Weights of a small image classifier.
Model: 11.1M parameters, norm rmsnorm, layers 14.
Data: trained on seven-segment displays showing three digits, 195000 training examples, 5.4 epochs.
Rows from block 10, named by matrix and row number. Rows with one number belong to one attention dimension. Each number is 128 + 32 x the weight over its row's rms, rounded and kept within 0 to 255. All counts start at 0. Numbers have three digits each. After the name is the row's rms in percent of the matrix's.
# q: attention query, key and value (stacked) (model.blocks.10.attn.qkv.weight, 768x256, the q third), inputs 86-171
# k: attention query, key and value (stacked) (model.blocks.10.attn.qkv.weight, 768x256, the k third), inputs 86-171
q.68 120:142109142165087102137090127150116066118079096081144092159112119112059071092094105137098149118062133141146084050156148096142081119087089145119119143146154069125206108132117133144129154150124114108099135159161161172131165079133100159102154077150061121126133134
q.69 108:106142101098110090123162125158117113137176144149161124089116063156151163188089139137109121172120123125107142138126134149101124188155129093112135097076134187088069095141171163186124130096102181085101166120146158123101160136159096135117122131098174110132085120
q.70 114:129124133164125161166068123073148139118103095154109145128132169132095111110149136148141101123120099164120126088179141109181117092152140133122140158156131067171133140133102069070157144197162085166127067171118093109110112161077145104126091116160094135130154139
q.71 092:200096095157123101107101138141092109116076086085154112145087107128121083040162126125090145074095108144130111136132132118164140088086128129166102157164169079103149108076121134134108125147106100156080115174145135195125097069104151155120134097097082121108161189
q.72 099:106117132125116126105146104180118093130127142136131085115131042128117149179104115120091148167110143111107149143111144156126116178136112114125130095110133170058081103136153181173143096105098187084093180087148159140122166099183105158097166137120162095101104120
q.73 109:171138105160112105147098147124100100116092101062180132140113161118127069092119082139121149097057124125134069065125120078154092096067084137161118140143179065122221138096106133134133187147099113128090126150168171199126130069120121128137143085111076149163139155
q.74 116:129159107083149145121153110103145183140175151172107180091149137153199175147158151132151080149178113114121186177102117167115178146198173118123139110117099190135043138153147107102119093125132114149119090129106069084107105190101142098141090159125196133123120123
q.75 095:136128131122117132118157102152114071141131139117135078107090059139138149175108134126083138151102130114109127148150114173135103177127109112105143094111130152040103118137168182192127125100096167069094168082121187166124150080174122151100155121119160125119089117
q.76 110:142134127107110129101162110184102118148145150136143087114123064120143161163129119116104142156124146092102154167087137165113138175145111113129119098115130188064070103139150183181119091084096162098107181078132150133128157100180104161109158142097163101092099126
q.77 105:124128118202128103184090139112150077113113081133171113129109097133089141157114085143082132141068102159099084079181109067175068108078113127136124120094137069106165163103098114120182183151137156108121120129150170149126146108110110075115159094132113153123149150
q.78 109:147126118119114121092164108187097106136132151126151104114114066123158157157134110120106158152124150089097149176085121144125137166128102110141126099116129174051090117122149194162128104089088180091100184075125166146134150090179113144129168133104162114103101130
q.79 113:120121134145145141157089140070159133112114105132112156143129177128102100093132140142136110095123108166152109085175132100153121086116142140127136153141119061185178150123107066074138160176165089152148073169122102121128099155077150104141101113167090149152155126
q.80 111:128127133111106113112153111184111114157142153138143080112124060120134159177123117114099140170123143093105159153095140166109135179154125120113127102111126189080059092152149186197115094098115168099105181100143142131119176100184094169102141146099158097105090109
q.81 110:124131138179104105167115141130123078125089092080159092136110120115088092118102086149093164122067125157129069059155126080151074108078095131155112139121161062135207130104110128137143182129114133118118135123160181190140159084131106128109168074120083141154146161
q.82 109:113126120074139130104154120144134161140190161183108134089132088132159193180110162144139101175152128108109173178108152164098154180197157084100134100096091211113039100155176144146119094115134171107143140093096097086107146169144110134117109160120190099094086112
q.83 102:141130108120141108090175118175097102141129138108150090106122088120164136158122101127098162148124148102103135161093101142128132152102100126157116103132123163052128129110144185148129116075086185105097179082133175170140144089170117127137167134101156134098121141
q.84 103:112143103113106091118151133165111111135157142141165115095116060142151157193097137134104123174108130117103150143126124152114127193148123105111139096095124174081070103142171175188130124106099178082098173115145156135111164118167095134116127133098167114124079119
q.85 100:145129144124146166106133085075127189127159126155071178131154154091161189135178126143154097104195128137107202187084144128134173112170167150142129119126080138104071118127116097055151091145130148167171099100070084099102074157105161115156072190154170113113149131
q.86 113:131117138158149156158083131073149135115098098138104145139133179117097102092142132146138114103122108159142109079166132106169109076122137146129130158158119060178161147129104074069146149189170076165148074155117096120123100153084154105142116108167095141134160131
q.87 106:125085134136113114104114178169100076105094091086137104150124130111097052071094113093108189092107134125151083095133151136112111116084099131129096132147152114117189089123122152169091117110090134107101160168186161184161146050145133200083179106106076103142129114
q.88 106:109110114088129124092172104160126137135189142148114126134146092110168184159108138145128136155177149113107163161082146159081164162174138087151099098094085231099072104120162156151129086078116183102142165095115126126123158137161114149110147159095172100094113125
q.89 113:135136116104110107094174131188094124146141154118146105113126082126159151151127112111115147155133150086106147177082115152105144172125112118130119098118132188069099113127147186184111102074087173100105185091140154137137153098177103148122151147085163116114101127
q.90 107:119123125087144149123174113126155173158184159163081141109128111128174198196134142151137095160181132116108191195092139166106171159186164101126119112099086206109062114136167134129120084101133177118141134076084095098115127161137109138111104169100188109102114132
q.91 102:144126130157149147144096148076141148102115103121122173141125199125126105080137129150145111091131117155144104109161115088151116079110137134143129154151130061166195162109106078063138160165142088154152077145112108134136081157074157083159115108150093162143168143
q.92 118:119119127162116147164062125082113161104093087148102161151151163108081101099160119132142124116114102148130148102148159092156140092168130138125140166153122085167109118139104068083151126198156087195136076163131063093122103141079145124117101135149097111137160114
q.93 115:125131142176101152167064125090105125108079092143129134138133145122095096090156121123133123123103113154129114063177133097188090092119105148118143148156149051165141143141090087080155167200175076174123079155134121111122118141092137106131131104163088130137156108
q.94 101:115118137133104130111149116175119096133125137128134084110115050130120158185114122137091140171114126114097154153111140158138122183148107116126131091113133169058082107128149182175148099109098191082080176096139153145109165096177112156097162139115158103091100131
q.95 109:155134123178114118156088139102122090116090101088171134140115157137110072083133101134120125085076120140139081080158108069175084079073105159150129150148173041140211147104094108108143178160122084136097100178150161172139109092096142104145133083126072156157157151
q.96 116:111134134069149158090166114128134170146163178161098133130139145136168155126147170089152106133195139103127180173111116190106178153173167124100142115145083202147060134153158135129097093108151089135160128106091100066128110169140146136143098168128167131121104082
q.97 114:135133114106120104091175128190096128148136152118147100100124087127156147159126108116114145161130151088109149175088110148113142172119115117134123099119132184069095115125147190179117107079088176108101185098137152142134155096177102143127146146086166120111102136
q.98 098:120130124161123127139142138151075071144110123128137065115115076093152156160125058142072174139104140104091085113163111124174110138097097115151104096130116138099142119114158162157154177107121170103111166081107196183141146116156129129135166128094129135109136141
q.99 102:141177120129149140129128090081150188148160154154111138119134149127151185164176153152164087131165121135114181181100126104148151123158170111144170154118110112161072161104106095052140109157163097161172088086062093078094099197104140078153061149150145144109152154
q.100 105:075117142117172166132137143101178120149160131186068102128130147199128172137149178093116119132202107159101152143157110175128133108156160122096128105120066158162095163128127096081123113110199110117175110098074152073145123199111173092132126150149141144089133099
q.101 114:131133138187104146178061125087117127096079077134131147131138151109107096113151105150129116126104098165130118082175139080183116092127118147140143150157155053152139137135097088080158155197150096174115072162139115140124116133076136100138121108154080125133163146
q.102 090:086131149153097106173112142141127070144111133137163049117096088178105096170074140112089132164105115159148115040208103139138064158094101132086151106145116092182148153153146124148118170140182075109097122132178165123157180115127091120153141060125089155126102098
q.103 104:120142131142131136159090136084146180108125096154112164148149183123109121100150134148164099112144111160148129095141147094136143089147142138132124151145117095218146137130111062060138134175163089182153073170123068087120105184069137109141087127141100124131162141
q.104 115:123106134135079083134116157176104090114067113079138098126116119117063063098086125114106165145050133108164077084131130107099091150091089121104107122156175094102196117132140151191111149117094152088076151162176145169136168071142093160108172092104087129143112131
q.105 124:121134137177116141149124153152121061136103105096161075122094100116146123124097068123069156147102130118115067083177110112166077123077077123143086091124141108133182141105146152143173174116131139094128157096126197189157159095145121106137169107109115154126143156
q.106 107:109134138129128138163093151080161153126117109134107149141140187134087103092125148130150100111133107164165112088171133117124129098135161140102140164141127086207150140135108067102117150167169070165156076186126079101122112174082135120123081121151099145150149123
q.107 119:139121135176103139157065136095115095107069095111127122154131143124061073074137127120116136104098116151144105054166134102172094087103107164123143159175136054142167135140099080095138157188158067162118083168145130123138117116089133124134134091171065131140160118
q.108 116:121125125064139101087198137173136129160173175121126101125119104146146152145105149101124134129145157088131138177081121177066143168126135110113109106103102205107119116125164169188088099059107163086132181098129143118132144120179114164118138150096172130126096108
q.109 123:126133132170124141153128148141114063138108107098163080111094101124142126124096065130073152145100125122113068079168101106164071117085072126149094100113149113133186147109141144141175179113131136096126151090125198185154156106137125098140172096108120162126147158
q.110 097:155114095119165155088131088095123144114153140179091163121179124110182176103197147110159150125214127125091177171085153134149175099202148096184141116134074177139045119098121102062158098149161132170157093118098113108128114189117166110156136174145153105102168088
q.111 102:130099142101140147083103126127138164112121144147114147154147157119135097071147178117167124107175147141162163143115160157117189121181161161116167162185111106187095086163119119132074077148137056153166107157128080088143133151125132173125105140125088082123116100
q.112 099:133115125136112127111155112173105093124125140120154108124110067129144162188124110135095147165127130113094153153103131137146132179133097118133132094108136160050100117122144186163158125103098200072086184078137169154116158084177123143120169134109148116105102115
q.113 113:117118140147122148165072133081144158110110096155101155138149176128079111109143137137149102118131102158138133095160152104147130101165138138110134161145131102201118119140106061095151135189173089182130069188123064088109111160077147132116080127149102119144149117
q.114 095:108136121130120107163121163171130066137121120113172078114088092176107093131059145118083154160080116138149073071177109144127082153107080115101132116118155123150161139126162161202117162109139094080078151154190175157138183112144088132110181072109105138141101134
q.115 115:141126140155084093161096130151122068114084087078158098153116122120068067107097105122101140125061119147151080050150147109136081120082083139117103139128157076136208105141115128153123169140111120103100136152188163164130165081132102158102156083140070122134131127
q.116 114:136142138177091111160077143102120090103060099100150114121116139135063063102118134117108126113063105149159086058172121112167072112081100149108136137165158049147170135138106102122130162180135087138107093167164137140127134094101128127134123089177081140148135130
q.117 113:121167121123147142151123089083151175147153165188132146104142124143155196196150142148149076163146119131097160150124109122158142143186155104123167125117103138136069166149131103092168154157173122146152092099093091070099114209107127059149084144148172146121125137
q.118 098:118110120175148146145125129165110042133090102092165075147100122140141115104112097101074183117098126133110066080178108127175095087066076144165105118134145098139176133103143152153149180114131099101123152096129193182163156095136146136140176100126115138149156126
q.119 113:130139117101110101094174128184100121142158159123154109116122077133165157158117123108115142152130150091113144178086121153089141177131116115126127099104139197076095112131150185188112105070090169087115184091139159135137153105178101148119149144091163117120098118
q.120 115:120122126082148139100139105121150174134180164180090165111143121128151176162142160106153086145190135110115186186100139175097165157195188110089144097114080190113040116156148122120111068131153146136146116122084082073105109167128132136133092173145174099105093090
q.121 121:127121126175107147162052131091114147104079100151119154154139136112087117105162117128128109121107105146122137090174151100175123101152128134104149156156133063162123130148109082097164142208166083168132080162126089100124112147089138115126110126153086117147149103
q.122 098:158134112123123117105169110156109085137136151115155100118097069145168145167126131125099143141118140106105124168110107160120105165106104108130133115109141159030118129118156186170126121085092176074098174059128191159131133080171125137113158117115159124119101122
q.123 092:139088155142094125115084177128125083098084081097134130157119132138109053040109142108140158073121122140166102084162148141110131097086115138144088160161130090124172082130116113137094100140108101133105116178166130158164115067109142190098135097115067094128142132
q.124 106:132126119186119143153115157138086061131090131084163094154108091093138128137113061123075167133099127128103077082182111094177104109060091122172110111131120095147180131086159143154153191141119095116116146099124202198145147085141113118149151105109095157154156133
q.125 109:104165124114148143158148111089155175145159147170126151084137131138148197209133130142153069171139113132101159146133089111138122150167141108110145122106112150144072174143131108093158146135161137139158096090106093076088118209099122055154089138148198152110127162
q.126 114:147126136172157155146086138093130138105075098111113134146138186109114092061166112135135129087121121142146108104149113096169117068091121166144133158174133050167189158117088094075145147169145071169155093153122108141148092126094160097150137116149080153138171135
q.127 118:125127117170125131137143149137120062138128132099160099121105088111160143146104058125059148144110137105112088106163090118166087129056104121139098097107133120110164149106141155150159166103121135092117164082123210185141147098151120098145160125109126168145133154
q.128 113:128142118143113137149094174103083160078053061107067150144138141067092100153160088142105146120114075132124102120165131088153122048091071152127076084149111093150166142119173072130142153159117128176134099112130123152161112114087175132121209188133108132121217128
q.129 111:125139113138117133150101173103090163084043070104068145145137142070085099153166088139105143127113081132123107122167133078158129049092073155121081089149121089150166141117170080132140158157120127172129106110127117149161114120094173128122206192131107134122215129
q.130 113:134141149125135126089139087162180102173199200131192119136107103203157157095112175135137105152115177127130146138093125158082130210161192104126185169113134138085102136133087192151128105106139128069126168129128141129113154139181084112133064055118132137139040124
q.131 114:131109140112136121111165087146156099161208196144180092112112106162162160097105169105131104142148181102136163150078101171099137214160173096112182160104154179136085118114091184142119074100138131084131165140127125110100148139177086120162062088123156146132036123
q.132 116:128110127110151125103167085145171094171208191146189102103105113176162151107100168103150105141146182116137161144095109161096140209163182106120191171101160173133081117136087186125109093088142132083134161144119128103095146147166088120151062083124158135142035126
q.133 103:130140106145130144144099166096102158087053082106074157149134145085089099166154092134115139124119089144119095129173144083160128046094074168126089091147123078155159133125173083111136162158122113176133104107122134145158116119092172134116199189146106121126217130
q.134 102:131132111141122138145093176107090157100041080122062143149145139085094105160144083130129147095112096139117089131171165085175125054101065166150071092158101076137162115139157092099132174162132118180125104116129146133159106115096159146092180169127103095115228146
q.135 106:120129142112130124103168083144172097157215181131187108108114105168171147101118170118135103152133165105143164135096074159079138199154185103113192167094169176131091145115092166156125086086119147074145151133128116121104150142167100101181090078125164176143032126
q.136 096:140172128107081100145127099058028171119130126131139124175138128063152114085156105159133127096091106091108117096113123121116109107124060077141082106099150163095133117088164104127142117130129096137140118139128142131139106113140178134147189134126120140178161078
q.137 107:102129141133112138138129170097103122097098072149099157087138142153132108181116101101098181125116084178108098091192134122215099073087108156170098104153120118098135117154129082117119182127103149173112108118141137117129101161084172148136144108150137113157193128
q.138 088:072081118148184137065128124194198076135155159141156121088124141216134132147080162128123127142144182138159138149132118118161102147123161155143188168141137103184119142166091180111140124132143168119140164151114152105122137142140101098139067068155143122114106214
q.139 118:128149123153113132148084173113101150090055068120071169146149150101095100163145088154124159114111077156120085104175165092154111050096085151152072099159089073110164131139164075114140182164113124175123095122128139149157104119084165144091181159134098102127216133
q.140 107:122123105136131136156105167097076169095052063115061129138146148055091101157154082118127150110137084132121115126148137092173131054102068156120070083147126112172153126123175074109127151154121118181135098120117120125151106117083172145110197209133116120111213130
q.141 112:131113138116147123108159086149169093171210191154185113109115121189168156109094173113144113132142179129131152138092126175108131208163185106131184176108137163107087110140082178121114103097137126087131152144127137097094141138163081129135046068126150118138040126
q.142 093:138119106122121147146120152095088154102061082127083134114126159075092110175148091122120127120148093140118109132191135103196128042095070158126081083140138106164151126122156075089125158139120127183133094133129121128124099133078173141100182195139127122114219125
k.68 125:102108162114117119181149123076111103078130068181115203130113153146091129149108109116186160074152085183094073111162117095151097093141087135167149170087124117089092121132119086099087177113147114153151092133105144095137061150092195149089123124152139085178163095
k.69 104:117175065133169154112131143114097113103080129109098147090125122113148086070161101097132154111115131136194130136106156119095158105092131103140111134176119086131190105116157115064128134151084170158145100104166151160200104120083132130162174102150147165148161159
k.70 121:160107163077105127123167120146150140153176153127199114161109117141133148144120144123096109137142124112087117148155071141138111155142141132095165117086142126110109194118088141157095110066138082095125151120111158086096136139157118111129080152115144158114099093
k.71 098:101105134096136129164135106117156073101160115151171170144110136198105140171050136099134125109111120151121081125179157090120069130139139141114156141057172119114094133153113127150114165141103115105129119141082164081113122151121135141135122099164128098164132117
k.72 110:088136091164146102114125089108104095106091096143082138090113142117127125089145095116174145087069123138173114112117172124105131101100106134157079171157132105134163083118160114072121156154101175165155108101158131138189105121096157153119182088157143118162170178
k.73 108:088099175117077130178138147094113128089119097154116174165127149115103118166111109123146165098199106167084083090152137072142110108151098096173139137102112142084090129142164093106108182131185099158117079112085122080133089157086173152098136137140124072168145073
k.74 126:164132084127162134097121133179145167165122192063162077132137111119166110107158164119090104184119150065164184173095119164100168163112171125076154094167138131149167138118098170152151087127103132092115166123162131161113188101163063105170117147105127180092097131
k.75 101:090148099147146114135148103093104093093090099150069164084137160112142113094133089106199156083123134125159123096103159114100146102110111150172096159157119134130129084142169112065131157141114191170148087123150102123177096133088156142131160105160159115157168166
k.76 129:076159091171155113130107120103109104093089097135077150098146149119125115108132102118163151093094125148169122107115178116107139099102115121165095154157118104149153073130168115084137152171104171169136104131146128163173098112093145152139171100149115111146163178
k.77 095:108085194116060120168143165103104166115120098140145146168123149116116134137167122185125155081162095153103093100140152125158135105113074123149092152118107116099139126149164073115056142111201129157088087078070117087152095150101165170052146127114101067115148078
k.78 127:083143095178137122149107118099113108097090085142068156103149163119121109112140100129184151094110116149160120096109188110110142097106107130171092157154119120143142063145164105084136160177116173176133092135135105149165106121090150160110166107154121081143165166
k.79 127:177098174084101139122154133153147156161169158124182107163107107136128151145126155139091103156154132109082132151144080144147119161155135146089156104092133143105108177122094140178112106080152085084119157121114131096086157135165111115122082155106132139112093076
k.80 131:077154076154168109123129121103098093096091103128078152088137134121138102103133094107168155083098124142183119115114162117098126097095116112165097165163122095136154082117164119069124149149092172167140107113158141159184089118089150143149175092149132128161163178
k.81 110:087100192124084143170151131072109132087116084157114184141122178123098124151111110141152165076177108166103085088155133090157115092127073139172145156116103117095103128149148074091088165116176121175116085121080103088137064150101192166090137133144116061159162082
k.82 092:151159049143191123105109132146122130126103147101119108099115102117137108067173138123108122134065127130204152163102143155100162124091160132103105128163138074134204113110130150094146109146071159123137130099205156182173131110109103110153156100132141185115137168
k.83 120:086136100180124130150117128098108107092096082156062153101147168115121111138140099125191155094116124150148115093109183105115146096103099134172102148147118128129124064148156108091136160169121182176134094126131089125161105129094156151095172119148125065139166144
k.84 112:112171081136162145118133143112095112100079121115100154094126121117157090074156095107142157098117128144190125129107154120095154102090123104148106143168125089128183103120159113062125142145091172161143099103153154156206096122079141134161179100148153157147164170
k.85 087:132118074144117107116068058152164163175148199125179081175136139156126109161125163109077079137058117087134164171085146159130135151133194107073149069127152079157139135117094151131126098134112094109102161113150149111102168145152094104112123147147100128108108148
k.86 126:162085175099108137114156126154154144161173152132185109168105112142121157151118155148096102146145136108080119148153084145153114155143136153097153119086139135100106177124095147179111110078144086093116165117112137093084155130166110118116083143114126127118098077
k.87 096:098120161143146115150149098076147046071131082177097211100092125166081143156079113110196183108105131192104085130166125080141086107137104137194164208073135124093081112122096107113142178148128103143174103137137145113114090142110168118117102112176156125175157149
k.88 087:114139051162180080089099085147133108116103149118092095090099136103103116090134117099118119132043159112190148137118153128109123130087152139109091133157145110145188102138134151080158128162092161141161130095196133164160142117123116116131168092146136167137136189
k.89 129:084158085172150120143096131101107106094083097133070154096153146118128104116132101124160155107114119155171132107109179112112141097108120108164101144161120119155143077139159110081151153184108172168137094141143118160166102125090146139134177108151123110141162170
k.90 089:131133055154170102079096094149144132133116173103145088098113125121146110103153141132097101142043160095194159157111133157126138139081160135084100106172147069138196119120104151080153103146101149112129138103172137166149148105131094104155142098134126182120122185
k.91 121:179102183092084146144136140151153165155165148131179107172121119134126154149129163152092105165165118118071139143143095138154126153165142135097159093093131158116100173135095133178122105100164085091111141140095118091082158143158114115113081161111128126086097063
k.92 109:159114137089131124099130105149136122149173159111202126161112105173138134134110139119076112139138121133105116158169091123145093139142158106090171119085159096126139188103078144159106116104120066092141161115125199122105138138154111111156096134131127174130107124
k.93 098:136109214074104130149174145124148136150181123144164144145139113143128153165128147186125137112157099132086109126146087140114102136155128133135143142071149160129088161138131137168078133062139080098128138145080150099106108124148138139127088137099122119127116098
k.94 107:089131084161141106119128096107108103103092096141093146101119144110136108097148095108179149079082122137177118109110173117103140098095113114161084170156135105124160085121151111065114156148106182168147101108148126133189099126095163153114180088159151116154175170
k.95 089:126086208104046161178157146103131144116154103149151161170144152130129132165115144152148140120214102149063106106140124101144120121169086121157162142092110152095061132148125087139091153105170100129099101132057109079107111152117160157108111155125112064140131054
k.96 127:144173070133186115075120123180154116156128170096120089086142094130165129107108124122103108181105175076157172147098104160099131157134173122106117086152141149165133118113121189162176093133064147094143178155165139182110182099168065095180130126104143186121099192
k.97 134:080151088171144126149102134096108103095089093136071155094154154120125102118132100120166159101115115159169124102108181106114137093107118108171103145158115119150139075140157103072146157183111172175136089137139120154168100130083149142127170107152127105144167165
k.98 107:067141133141118155165145145083111126103105089149086148102141174107115105147135117139179174082131129148134109078127166114097130106110096137170093156145106139117127079173172080085099163140149185162135080123107081115173083133090166160098172102126132065153157112
k.99 100:164125109119090141123094142173140184181150180090174043176154115111154118130138149129057069163151124076128168136077132183113142172130174101066114047135145128182162165112154150157122078098124110099083159129126132132130180128160092119136113135085095133082092122
k.100 100:146169177152123162100140096140175186169117137115085071098173142084148145150156179174135099154107140086138183160102090199127147144101113192131123130167117162176122109147125146166158085123119116122081161179096043153087167078176102114122107153107106147083101147
k.101 093:147076167076112128161166125133124136128165129134191129176102133141126136147122135109096124116152096127089100138161103126138113136146116120105164133075134108097108174128093113142071134069147078120116133105105158072119122157135147133111093154117128118119124062
k.102 080:127159171098160118138193187129099136110097092137086162061155139089161126085176110157141158128186122112135121131120058142118164127139078126146124124156090161159096138120150128136105126088130161132095131152119077139151113126141132134135129156088156161139120107
k.103 120:160114152095116130102125133169150154166170167108195096167110100145122142139118155146061091166128133111111131164146083139150105155142149106077157092098145122125129187110091155183121094101124078079119172119111160136096162126171092103148092143102116170107089101
k.104 107:082118141135141098177147135080076063069112069171100203093112139146106141124110080102183180089186102173106084104167125089162121086144091132189145194113099130102089132117115085099114165141135144156173079127126130110139071166085195141115118141162169118164172117
k.105 129:061121160143106146167137129074102128089107076152089149119140182098103110151123113150149169081157113168104088072146152119137112098115078146174105154130090135122114108159151066086100175141176155184131075131097089107144075145093187163081151113132121066176163106
k.106 121:166123165081131133109145137152142149158168172106189109150117093139142148139118157139069104158156138109101138166143058151140118159148153127086165097101137135123116198117095151176124095083139078075123163128120159129095146122166103094161087149100129185113089094
k.107 097:121084196097105132153158125120140115126178119167167177158122121143133161163101129146138137109183113147076088127148093130149105138156114143140151147043137130094084147149113131160093153085139082101126147129078166084107114129144144141126092123125119091162117069
k.108 099:104187082179156121102091135118127115118085126120068136074150120120127119110128114140150138136102156137165155117100150127125139114114139133152096126183120132160144079120156141107186125186110180137148120148153103187136128106117120119156166104142128148143137196
k.109 134:065123159139097142165138140078100139090102075145089157126139181089112109144135113163148165085166114165112092073148151118133120098109073142174103154141093135116123106161160068085098170138178158186131072130093086116141074136091182168083153116127114068175162104
k.110 090:179152067128080104130075069137156160153131174098142084188118147101119096151099127079108061112070126092161160165118185133094107153095154122097168107124165126168166090113110163135129112140076085129124150141225124115125160093156106153142124131145099090119115149
k.111 116:162141105099169130107129108166181098153179153114150127107122077172142147122085149102112103172115128113144141184125097141109098153141174149115184111098167149149099144094090188169155105107062082082121183146144170139086171101175089101181096120140148185121097142
k.112 113:093140095152133116137134099106106115101088086143078141103141158111139097112144094119192149090095118135168119093101180112101149096104101113167091159162127121120142066136167108075114156146119182175133094119132102123178101131091162162102173106151148085143169169
k.113 122:158112144083127128097135125154149133157175165106203115165112103158136135123111143126068097150139131116105119153157076133142099148145155100084166110086151109128138203103090145164113114098125068086139165114125187126105146132160108102157091138122129189121098120
k.114 080:125143158141176147119184194141081095082087077125083174084115124113142154067154092148165180125182152148150116099153112095127150103098058130181115193151109157111133128152163131128149148124147161144157119148105076147153099104121135135165138111124149143141143094
k.115 116:101119157119127128184154122077110107077117068168097210135123154136082122152111117113174181086163082195095086109172110093152105088129087134177145170097107114088105130121111084098098178110146103164147093134114145098134061144089189143097121126154131094178173105
k.116 095:103090158083107123166167148107098119114149099162146190151133131141137146147119113120145172101203096158075090111149088116140124122156113112156143130076103135098085180124113117132085157088131096136136121129110161070114094159121170134112096151126140117152142071
k.117 109:160140089113098121112114165173094203183118178071149063167168126075176099093174124138068092145172129073151177144086139181107176147107144092081093051169120116145194143130152150149102075103117142119101153138134122150151160109144083153146159149078085137086111098
k.118 110:068150179152097151158158141085121122100112079166076163110143160113117133153114103156158168088144130166105087068153141114114098108105068150185085149134115162120104086181178080110118168126165163160130078141085083121146078122095165158112160109111118069163145116
k.119 124:089168082162153117135099131106105106095080102127071140090153140113135105107131099118155152114116122143177134105105170116105140103110124103153096137175119122158146082135167114084151142177107179162135095142141115164172102124090144136145178109141128131139154177
k.120 113:172145079137176116088104118176145133170131186087145072117116088124144137081160153109098088164064151095181174178097123176116156156117181131084118114146133092153176125103106174142159080130075121090136168113187158170131176104151072095160114119122130188088096155
k.121 112:159101155077137126114137117146144130149178149127211131166108103161146143116118141125094110126142108121104108153163087130135100145147146114096163130077169111124127190111097138151093130090132071090139154117122185111112129137146122113146090140129136171133101118
k.122 107:093151103156133118149129111093112107095085092151064153093146161113134115104136093108190155100128123135152127096104179105104151102112115143170098152165117135136132076153171104075138155158126188174132080132141090126167100133084154151111165112153143098140164160
k.123 096:112126143111167123125157082113161054104164111151145184119114109200090152154063140098143155143142125178108102158156107091136068116147139148157172176046156124115073117114073148142135149131101088107151144169123195127077122124140134127160079097165122149155140150
k.124 112:081139155102086137174129133075097121102120091161118170138147177126122098149089098131150167074170123151110065067154151106115094100119093115163134116118116139119114123156156076098091180138166148165127069136095108094149070152084183155103150119135127069182154091
k.125 109:150128087134111138105093161164107215162107168066127077165167138074152100090198146129054106151178124087152186153098126165136185134111131115087092064179090114160202148124136139134131084127120131119092148129135114155139154093145097145130144150090077155078116087
k.126 101:142081204111072138145141121130148148152174127143166120168128142139112154179105145153129112138175127119055121122156101126160108147162119151120166123089122167114067154149102123181110127101165086108114145146075105081070143140164128140101086159109111082121100076
k.127 142:069120146155106142156122134082095134091095084148081149124143176102124106145137111160159165086158131158113100067139161115133127100113081145168108148152091127113125094164149071082115167154174164179135068126101081111157080140085174159094163111125123065159160119
k.128 112:150095064192139118118087149141137145159075120114108117101207144132132130131186119137109130139120132129091181169097155171173166123158145123156108148194096083081146071144130137118169081172163174162160145135135103165126144100140117138067135146108108080105150140
k.129 107:149099057194134120121090142143148149163078123115116117102202144131137133138189124130105122140127129127084183172096154176166167122160150121160117146188089083087142081143127134116172078170166176161164140126146104166120140104141109136073132147101111080101144139
k.130 107:125155165070097135114144121100124122078192121157138133156060109115132143118067112116161108131153145134148074079180112067102075141092101104087125123057168183189097163086120102117098176105082102107104097164140157079142129159118156114140128110149153171149093125
k.131 103:108164194060125149135171099126120117114174146118131118148048118109132114108075128110157117125130141117166088094146086107086110148100114139083145105084151167181122193112120134147094163073064077088086129127131136103132134143126119108176105122146157193127099125
k.132 109:112163208066129141141170094129121102108173150135148141157050102134127134126067144123146126128128130120156078100155090099082102145108110138102161112064158166174112196119121136149099161075081085088089129107126153103127123149127125108187117110159156190146090125
k.133 099:145108067192147136129097143129150153176076113115119125101205154128131124130195146117123126132116117149109177180092155181163163111156147130147106152192085074077147082142138136100168079165168175161177138130129110159128126103134120135076135133099107079101150130
k.134 091:119126068195145130126112154120156131167087118132125135091207165137112110154191156155113140101133113134110169167094150163149161104148158152172108147175077067070147071158132110093133087170171149177189120112101111144118105119113142160090134130095099076127161121
k.135 097:130126211080132126136154104140114120094175144131150126147041082127148165103070116155128111173120146127143094100164094092099112168117114109080170117065172170187113187122110154156126155088081103068086141136135150118129162131158115092177117120159166191132078144
k.136 079:098112076102142161140139150148094129111118072164117097124127138088102171150136085150101104160147090068080117146151127120117120151152073113146042110107152221165118107134157112171172112104123126134084136130120074115134157134142142109070162188038177104153117104
k.137 109:115111065184125097161096138130098082116082124136126160115156128149121131147130129138099192138082097154105112121137159124174098100173111138181158129168084061082143069187164141132143164186194141121166120112129128133101129144119122147149139088153117085163171152
k.138 091:133108197141107099134131110112137102127161169120160155137134114177150114111122179151158138092103151179150134134123135121126144110138179102131214176134104052093100153185112157104079153141174115116153118117122178111120102133124126156173093049188091130118143168
k.139 104:145092055189124101117082174120129140141082101132125137112211151138124120140178115138106143117133114150104172154110173140179139094140141114167103158175104078072146061136134120099153101186191171173169121145123126150127116114128141151071149132112087061129169138
k.140 119:130113076186156133124105142151147150179071137095106111111199163130120110137202146128113134120118124110112190191071147190151183119136152143157106136193078070081156098151129139136148069145160150156156157106122092166126127093138109142077126159105095087101158133
k.141 110:109160199060123131137169111115117107099175135141147138161054112120123121120067136120152130113135126131173078086153102083085088128093107134099145110068162170172114182113129128135085171083092076100092116126111154092134110153114144119185128106153143176152107120
k.142 089:128131081198145116163105119135117131180076139109123153110187148137129127151184145110109159116113102142086179171087146178168154098169159149174129149187070048078153096182142151122155093165185158145186137087133109150112106114118112131146127122111104091124164117